From a checkpoint of a small sound classifier.
Model: 1.57M parameters, log mel input, arch resnet_bottleneck, norm groupnorm, activation silu, depths [3, 6, 3].
Training: muon at rate 0.025, batches of 64, held-out accuracy 76%.
Data: 26041 training examples, 33.7 epochs.
Rows from block 4 of a small sound classifier, named by matrix and row number. Rows with one number belong to one channel. Each number is 128 + 24 x the weight over its row's rms, rounded and kept within 0 to 255. All counts start at 0. Numbers have three digits each.
After each channel's rows are labels from the 100 clips, of 14976, where the channel reaches its highest value: "top examples" is what is common among them. Only what is clearly more common there than usual is listed. The data: melodies that start on their tonic, played by one synthesised instrument.
# convs1: 3x3 conv (model.blocks.4.convs.1.weight, 64x64x3x3, standardized in use, each kernel summed), inputs 0-63
# convs2: expand pointwise conv (model.blocks.4.convs.2.weight, 256x64x1x1, standardized in use, transposed), outputs 0-63

convs1.32:086148120139146135139131180192151167116159098115164134170133139117144154121091128122089107136123133101122131096095127101129098130134136092141156107108171109133117138150102125137120107139143074
convs2.32:159125134132149180127122111126135166095145161166112168143160101130139125122165140091165147101143139149121136102142133105162096145117130186116122121151106131130166133157150099128138113121136152
top examples: sine tone

convs1.7:092135112112108128097128099146097108097106126150119149143138131133091142149144119150145092136121093162168134163181127128118146117125180117121120183110101071124096146117138145141160131134091151
convs2.7:109154152134170103143147151157130103148133139147128131165157127126134158118158166128161141148166112102117087144126138148169174135151168166141104154159086132123189169127101136112167093106147146
top examples: bass guitar-like

convs1.51:149103092152089127169119123129131105166193154122107120109133158128114116119148127143128117123141136154108112134100154141142172071127123124149135133152113170161084128108108090161112082109124119
convs2.51:135112104147123101134111127124111137130131114116115094153116113127146108113114089119143133118063127044108098132144121085099105122140154151117119156131133116134080106124124086103084127136118117
top examples: sine tone

convs1.44:094143122123122113110149150161148119129159102111120154115106122120128121136087155102108084140121119144121137165115080085101145122187125115152128150142181101128146121140132107165159140128078165
convs2.44:150126158125124147092123131131136134170143111125117105143123150182114115120105143181127121134172111131134113134167132115175120108107163083121134086122119112111142098156164116132114174146114123
top examples: sine tone

convs1.17:082099131137104116142109099147127107074145114117124117130112168150149164132134140110159139142125077095095122122127140123154151129114144199137116123148148116139120105096164143127100121141131193
convs2.17:136112146110122132172173107100140114133119128135117115148146089117138149129115105116116128107150116125136104133160132110128139144117156095104127117128178123130113126139150128139171094141114132
top examples: sine tone; flute-like

convs1.48:071129126141131102148106102153157118117152107125136108097122162154137156147123094153126167152153175130135151149134155129091137110136124104146129130126151134111118131156105113137053097139076098
convs2.48:102122116134127095074102124134147111093081145115096132106087122135134149130147124160147126132130140132167133113118140150134114139145126133113132133139161151104167146106125127133103118132152139
top examples: sine tone

convs1.59:148174198109102118126148133146143120138119118134135101118140176144124133105084116116128115138110130150128151129111113143110158150109146167086129143123144080114128156134103143104147087073093158
convs2.59:114122091122086083074140119124111135159130140122118107136104165112125096132126170131086090114167125082107099117102106115113104149101138151119122122101109111136105115082160097102120145126115135
top examples: bass guitar-like

convs1.63:098123104122109099115144108147119100138088096140131140137126136128126168147118134163169123129196123136130121155108131099109116102115125127150133127115153084102110102114183126180154121176093152
convs2.63:110146127129138125163148143123126115113159152135120150114165109118120133127136132135143126131184117112102094148102133161129124148123085148144105105156163121142110119129091103119117139138113116
top examples: sine tone

convs1.22:125128154146132107092098129169124075130135091098137121125121111173082129119139151147118139165129107150142157177142126167103132115104136147128121112148157111149130174129140142089077126087130102
convs2.22:145129180145110107158149103130093178144140113138116083115152128138113120132136132165123082128139132099133126110079108098132136192106120098135139159118117130121126156116117144112140163133109124
top examples: bass guitar-like; horn-like

convs1.54:144095083133124117130112142113088137121057129106154145156124096131116125119152110137112138132136105136151108102122098137127127118122145153157148088169081162169116114168140145129150135151187125
convs2.54:115110184139155119150119111123143182128087104113119130160107123128128086106138129118116129142062159141160169099130128110125124149146157169165117157114121146109121133111138134149115079112115136
top examples: sine tone

convs1.8:138154160151087110112137125139126115128110136125149114154126106147123100127143165141141129118126114104141153126118127152116110140092123147132136098152109169163119132108112150102119208051079115
convs2.8:161144129109095112165132169155091072121167164120091125114167164181138132116152135135101098115120126114130131123140114157105076187154150150129163130132101140131129175078151159136114192132121121
top examples: bass guitar-like

convs1.55:117113092132095110140105100156116112136151115116126113144139132112129137155169085143149085128127136116165141149110153131085148153129183066137135142119153098145103106132133182120123145161085123
convs2.55:133080102144127143124082126114120125161141131126121091136102113112111094145088119127107122151108109141123168108145111154135135058122136132165133118136140101135044117120152102136112139157101106
top examples: sine tone

convs1.42:107144172107159097136061137123118130099121119167138156106137162133097136110172126132183132128102156141142138115151161125144143121087101101127111138139181117131132131121139114114094105122078121
convs2.42:097144143139156137158149117143136136095126111130102162121145140159118119137156082198119131147147144156105141130193120199158171112128124141126119116130124138130097132137119174095106124132138115
top examples: sine tone